{"model": "image diffusion model", "dataset": "rendered landscapes of hills, water and sky", "train_examples": 145000, "image_size": 64, "grayscale": true, "horizontal_flip": false, "conditioning": "none", "arch": "dit", "objective": "v", "cond_dim": 128, "norm": "rmsnorm", "hidden_act": "gelu", "mlp_ratio": 4, "head_dim": 48, "fused_qkv": false, "qk_norm": true, "inner_norm": false, "moe": "soft", "kv_group_size": 2, "num_experts": 64, "moe_every": 2, "expert_mlp_ratio": 1, "slots_per_expert": 1, "shared_expert": false, "patch_size": [8, 8], "layers": 6, "width": 192, "positions": "learned", "optimizer": "muon", "muon_scale": "match_rms_adamw", "learning_rate": 0.0034, "momentum": 0.95, "nesterov": true, "orthogonalizer": "polar_express", "adamw_lr_other_params": 0.00094, "max_steps": 9700, "batch_size": 128, "epochs": 8.6, "lr_schedule": "cosine", "final_lr_fraction": 0, "warmup_steps": 190, "weight_decay": 0.07, "adamw_weight_decay_other_params": 0}
Rows from block 3 of a small image diffusion model, named by matrix and row number. Rows with one number within an expert belong to one neuron, the router's apart. Each number is 500 + 25 x the weight over its row's rms, rounded and kept within 0 to 999. All counts start at 0. Numbers have three digits each.
After each expert's rows are labels from the 100 images, of 14976 (inputs lightly noised), where the router gives the expert most weight on average: "lies over" is the class under the peak. Only what is clearly more common there than usual is listed. The data: rendered landscapes of hills, water and sky. In brackets: how many of the 100.
# router: slot weights (model.blocks.3.mlp.router.weight, 64x192, trained with AdamW), inputs 128-191
# up: expert up (model.blocks.3.mlp.up, 64x192x192), inputs 128-191
# down: expert down (model.blocks.3.mlp.down, 64x192x192, transposed), outputs 128-191

# expert 14
router.14:532504560470480457482471501532483489519505502480555487486502477500445505511507513498528524442534518512487534513518454504500467519512492538498522514517520489506555510491519482477496512491522474
up.12:454494534496509509451483498494495470497495496522472499573523468525519487510550509511504475453494524506525473505479493506496515504497480551518488543504467475494471512495500498507483469497482493
down.12:570484499458489513475468493493475498491488508542520514498517484499461489528498492513508516487534547495530525483540487490514475499520506493513516493519515528492521489544451472494511519491474491
up.13:483526482487527484503497539468482525524531495511448471479506506513515506500511492484491461533485477507488410510455478525526507521554558440468533526504527490479443514558526517504489534499484525
down.13:513443514472531487505531479511488497494487496462513514506483427489487467508495495523467501434486532493472534490487532462501507500502535565559530511499490508512508508547428470477527470499502515
lies over: steep ground (81)

# expert 18
router.18:518467576479500508523507510513517494459469473531521520499495510484471457508503520502508511578536454485508512508541460488480510475523506507504516545509526508495542512476492516480505477485504483
up.0:513493484478486530508505478492512517483496506540515533507486533499486487501495539486482481470513538518474459470499452453482504539498516453478486509496483503558550504516504504504463465461512503
down.0:470552540484513509554486505487537511520502482440474489535505561537507507529533473493466521506552472492564489523471521545505474509497491462475484502481522534487511457513525477485519484475479571
up.1:483567566477503477448537513489499502518528501469500503477505497470505490479483529530527505502578561505504493480450508507467486470482514480482548556514538509495470506488471505496495500495499497
down.1:520486450540510478472486524483507475485490514507507492514531505491480520518485515500497500466525459512471497447519475467532495486522487518494501506516456514496526504542473476484528547527472459
lies over: gentle ground (57)

# expert 36
router.36:479512481489517464468441525491500482523532514458478484502542476500498511521504490489525488493503453520469490502460482496497485500471524503525500477533506487472495462481454502482512518461501496
up.0:485509485495495510490540473472473503541536536490483520495482475536458509500510494460539493535462474502491509516485481535510481498493500538533487480518471466540454506546482524464501474484505497
down.0:522463521524489507460507541497508511461476486481486492516459497532519458484497473501550512497498506518524532529482515494502522493524508524536518481529520501524509512537558486515478524497534468
up.1:463465492489491523499512471503436521477530500485501485492490467505521523496502496524492467489504529506506518495516503531465538464494516520500513531486472425497512490528536501557471480486515504
down.1:513522472523483495514517505517548493517504522479519501511517498532474471483501463505512556484482528533516476515486508521571450516466470497518501490507486453532567490504512438496517520522475519
lies over: sky (88)

# expert 51
router.51:486426514492476473525527537486479507505449481534519479527486534505529494477517504499509512568533474501493459496487516469472511514537434487533491479499539513499522510476477541473501496506484489
up.0:493546463499476509473482512500525507507522484522521500459520529476491498484454476485510490518485535492519489529521475575544516468480514545508480484516512519505529495486460513503492500474478486
down.0:496506479505478548503512481505532500480466512496514544484496517485491522562495516509490519614509518502517502499492494571488477518505493495522522503493470487506508486491455526510477523533493526
up.1:477527529478488488484494482496495494484507521474502488432527520490508481527494558536487536552522520498500507506475466484522470510539533510509548478485536512518514486457558496545503493454479500
down.1:498539499481521472488511492522502507514478513546534485487517513482515475503524532507491510484522529552522465477524520482537517496533514512480510549512515498531533511469504533503564522486455468
lies over: snow (63)

# expert 48
router.48:501502535465433477461454524473519526487511519445516479494546449504462483512471527459521497491517470524504516503452460522490516515532517502451491510464493497519493475548471504521541534486478490
up.0:521498462534526504526465463500508467497505507456463477475498495518514458496492469499508528477485484520478485498476536490472507492490513464488492496478503505486529504528437509510501473480477490
down.0:494473532528521488532505533526469515513516495497505517536485450488485525510529521498514518580490515433512505475520472487510488483478475465464496529531520487488513464503517489504503536475524481
up.1:477529513514487487543499506463516509465477508512521493497479496444532457457489506459537449507502508536510521505513537515487514567493531467503434507483515469476501537535486485434517480493447514
down.1:507517482506471538489488499526467486533571475524522493530457499524495514538505495498545539528483498482486453473473477505500467501501539531517485502487475510491509509512504491450483541509439460
lies over: sky (100)

# expert 62
router.62:501490499514494478475494538511465499491520516460481499487496471503535496497496534522497492494437496486462515514539485453484509529488510505564474491491511485507519485542457532492508517458502471
up.0:514427493532513538522518483492514530476474488533464520584523494501491473521513504498527493514500553463533490531512507452497501480485531471492499436474496520477533478493473521503503470463509514
down.0:481597538487523520564493496534481474493527504563498507489523510518480449491499476505494489486482559501493500467484465539485488482505499513506504490538520499486450507515480496545477510477496505
up.1:486503485513499518507451529503471494478456524493520509513511535504466474506494466519506479482502517509502518486485524521509502512545495425500495425533480489534531461518495487519533462509519535
down.1:481516483487514498466508507534501518522512515501517505468488530513522470517511529499499498512500509462502473488500490452500507522466519482524521589505518479504493461482458497550488507483497485
lies over: sky (100)

# expert 27
router.27:485500520459504474536524493481499509490527522457524483446468488516471502508530491517467509479454532514480540514535473495483504493465541529498486476509479472517502490561507510515506527473533473
up.0:509481500511454504467497503499499496451476493477547480514516516535482486510515510520506522499498567505481523504515456530456505522495491535501502526496524501537515490464528525510490480513509502
down.0:476487437514504527501516476492516524492493522459501486545488498534503519506491498511486488438471503532499505477445512513505520517493472524510508509492520502516515494492459494516515512481467485
up.1:530508475503524503495465486485498496521467535514471496456525472471522496493480487495504537507490502467521475492505505512445528481499483496522479481502481505465543556447478520459532564514550470
down.1:479488491482477507489476486496519490478486448503511502488516482518518513484498467508531502479481529571484532464502521444528467518494480511525475485522502483530514509508531460450471448521512507
lies over: steep ground (51)

# expert 43
router.43:495470474566474461519488530480471459526506515510479472505492518525483561488515517513479522517491509481496510469486518512521506519501495471516481472513514474474486462526504513485488505472486477
up.0:484481501472512520533506504484495522506481484527512506464515520510530481512521472527456509513502547487540506517482527562493503500514494493513481534521487480503521518459511507507526499501471458
down.0:492571455507505492504496455511489493487544501542454496523522516488499509491471491500467487527522453519498537517511488522497551507503477474467498456525490528476496501489523477511465512476485517
up.1:532476446486490515492526502532513503558487474521518452471465528508510520529473487510517537493482485477546546517489484484455460526566468534514507519488501492513499472507477490474493526476510468
down.1:505504498506499503549541462503474492424523530481485543509510502491441495531501473528481506526507526517526526501497515489537537512490511503508475512449523491492497498505508506495496447486500530
lies over: sky (100)

# expert 39
router.39:525497491484487499478498499500527484506512506459539483431514487492491498492511533497522507567507528493507527547491464575486504483477516495490509513499476485483503499586495488554512504502497487
up.0:523471488483518500508482472491515537517522528561462514547536519490487496521512530469514494495479525499470487506490484519476473467517504467519536471480507512492532494498454523472485526499498504
down.0:461525504507545509465540526483497489492488503510514542468472499510492474481472503509520496476488517486515505515478512555461490520514501491474508515504495525496467482535476516534484500474514494
up.1:520482461503513510506565480484490503518526480512477531512487498518509518500523522457491482466493448504472522471531522550511517510523533464529490520488500500463502482491517507488498468508480498
down.1:485487542533520510502505480530523545501509532488540494498515456518497515491477461488541513501535506459509490461492489472505507501512514513513522483492477533510554528481526528538518516520469495
lies over: water (44)

# expert 15
router.15:493470541486482492469479525483484483480497509488500516487501460472532489534472524501498502526540460492490511487477480567497523481472562500526476515506485512477503474544459497485527538496518494
up.0:545458483473493541492480455511508503505510517508486498473523471523502493506475551496482484507484479443479490531503471449529524527507513467506514500487505513537519512453504542492496474501511469
down.0:495522501501470507456492498471493486523487491478476510521497529491530495496494512497502479519519524535473529469471501558481494490516465510518475562452506531544489530454490522560496518480561533
up.1:463472522480536524490528490448510450495506479499502485504527520475435493499478532510502484446514521462461498493537499476487463507517492491515489500510528496502459498502512545498456490491517488
down.1:531542479495552487490499498489510540492522487519504526519536476529541536532433480502508508482496492480457533474513480475511510524478467492534467490516504520553543548506530499526535510542528497
lies over: sky (99)

# expert 56
router.56:485477512453463499460502504482484473484478503495504490486490481522536519505533539502492488475454458485491499521506482529457512525506528497536486528507516473493530481513440521505515513492498472
up.0:497493499457483530505465500490491509468516522496563521457507473502453539516532508486496492581460482489463471524517448503497469497508531485527518468528513484469531492450478505522504500493533477
down.0:499476493481510509524498520515494509509482499460503493459528517503496487482493491515470484494519496471465497537509525549497502510529507541523497559498485502504492508448500481506496486481518499
up.1:538546503514488514521493490535484532484471504497509482428492509538502520531511505515509513527533540496479480479501455492473523503548506476500500477485507517512514509474466502501512504481514499
down.1:494488547573496535540552493490467503505510473526488517511499524485540510484484462490511542491529454462523479501503489517493510493509515517503477531471499484468509510481521505519493525529500493
lies over: sky (96)

# expert 63
router.63:464497494480462481442490525502508502497495520505497469489517463485526523479514533494528484465454490512473509492519481543466523519506510503540497521510505475475485492546447501489535516470520494
up.0:484500513511475504487497512519483507555515482473495493525486569541495542443534517487503473544529483509477496522527476522513510486510499466522474519519548527483505481508521519511515526495497511
down.0:525474490482490483487520522434509500449510526487480519512483508479497484456534539514498511522526525527507498559515521479483503510502483525474488507509458468470480499494487529485506479491500497
up.1:498476528463505522485510529524482531507508494495497498514506527492547511493519468506492489495480521517514496508462483563482505531498535523525480457514473522490482508468493521485494525481521532
down.1:553507444481483477506508511462500488516521493480509521512489464506476474487511494513533485466464497518506501540516530469511493507487490535487523526509501492546482515477459507507507521520496479
lies over: sky (100)

# expert 3
router.3:463488467464493492495483519509496498508526504448515502466508498511502527519481459491526521527533492482516525520495507529512488477490533504497523518488512494499518526517485523520497514492504498
up.0:491503519456477494493528495560497471481530489484521495479515466550510524493503515466457505493520535487516489481533517493547520489467524475517529491483535483539458484540495485521466514487515517
down.0:519473442488484456518542492440511533511497496535497500503522486487496463489502477517494498521560482543480537516479510469454483533486506493498502484512484518515540472467509501519538464546516467
up.1:441505507504480499514550504508488538501534525519512494496467512432495532494495515472496529499509487515489530565519482499507499474483523489484484478501447535511490489516516471535501492494544419
down.1:527488521508503541480519496514542477485435458490511469500544476552465488543492456531489484528460500495477467512507497497499479503526509491527536502505514511452547505498500494504530494515482554
lies over: gentle ground (80)

# expert 20
router.20:505435485468478468543510494457498495491508487454541501443506538506522500498495492497518520601506455505512500535480501457488496520503482486519490509477487521521482505462493503526531500445467513
up.0:500524480485503474481468499498511520498522494477524561413526502508528498524526498517464497470526538525502500493542493545571527492490510489484518479470526505491481512539507528512511469492512477
down.0:472479483486477511465479509519492513493497495477506507527489532511474520511534504496508511483480568486530486492530473471497508518500538492502557493487502468529527490506502504460522478503452490
up.1:479494504437493504523499490504516553480519492510527541565518522515463476488484485507522487492509474493483514488508544564465503460502496478492503425519521485513479511492498518491505508528489509
down.1:516469556509493467518502464496536501474485507514456511470486458531496486564522521493457451483523491527483493544485476528512494503554495489528507511481473495532475486484507507492530478514506494
lies over: snow (92)

# expert 49
router.49:480512467507496509480481538466482463479464510503506507503498504507503515477494505507492502519481506495450508482501465537480513505476500503535499488507500483488499491524455517482523517454515505
up.0:490507516504511515491523499501518541482462460510514476429546521504490476482505505495542535471567477480454481484506505531499496472514464515490465533479534543498443500476500510463488494526478536
down.0:493506514554492472496528501464495541484490513536546476512501490540465471498479456491504497487500545500527498555521512455468499486531467483517499416493542531519491480511527532514508507522527507
up.1:528502511495499519541467502449506513483488483504502486479497533501464505508466494508476486538496491524479518518486501539483510527505517489484539468503525531496499519491535468484475475442494512
down.1:455501523536497502503538522511504505519483495453525490550521468498480523530479500508467503510516555520492491507495486486494498533504487504494527491502513475438491472456496513465521504477510494
lies over: sky (100)

# expert 30
router.30:495449477480522533528498472480553471465537503505482504498501515498507469462477491500516515489488498476476524518504462503480501474473535528522503465469503486511471511519498517435496532464501494
up.0:536518468499526530479477533466503470497512498457503465463455489510493531487499511432476500513515524488497510501527474509493497460477505477545484484510508514515526501482495470538495492506484491
down.0:491499489500484495434494477531547501499512486548526487492456511468491500525510512560468533504520525504527476457481536529510498518529485469496504525441491523498470514505500547536462517487523492
up.1:513463492494466508484482515502461483499470469517521512460502467497493469494481498511531451544516550514511480491490495475470451490559521460524479510492492531483469515548430514452550496453498498
down.1:476562563472504484468475495491531497500495505525557457559467481461486474463502489522523561471535435526511536479466514488488514508484483519503493472524473493519511530481527518469468516508529474
lies over: steep ground (55)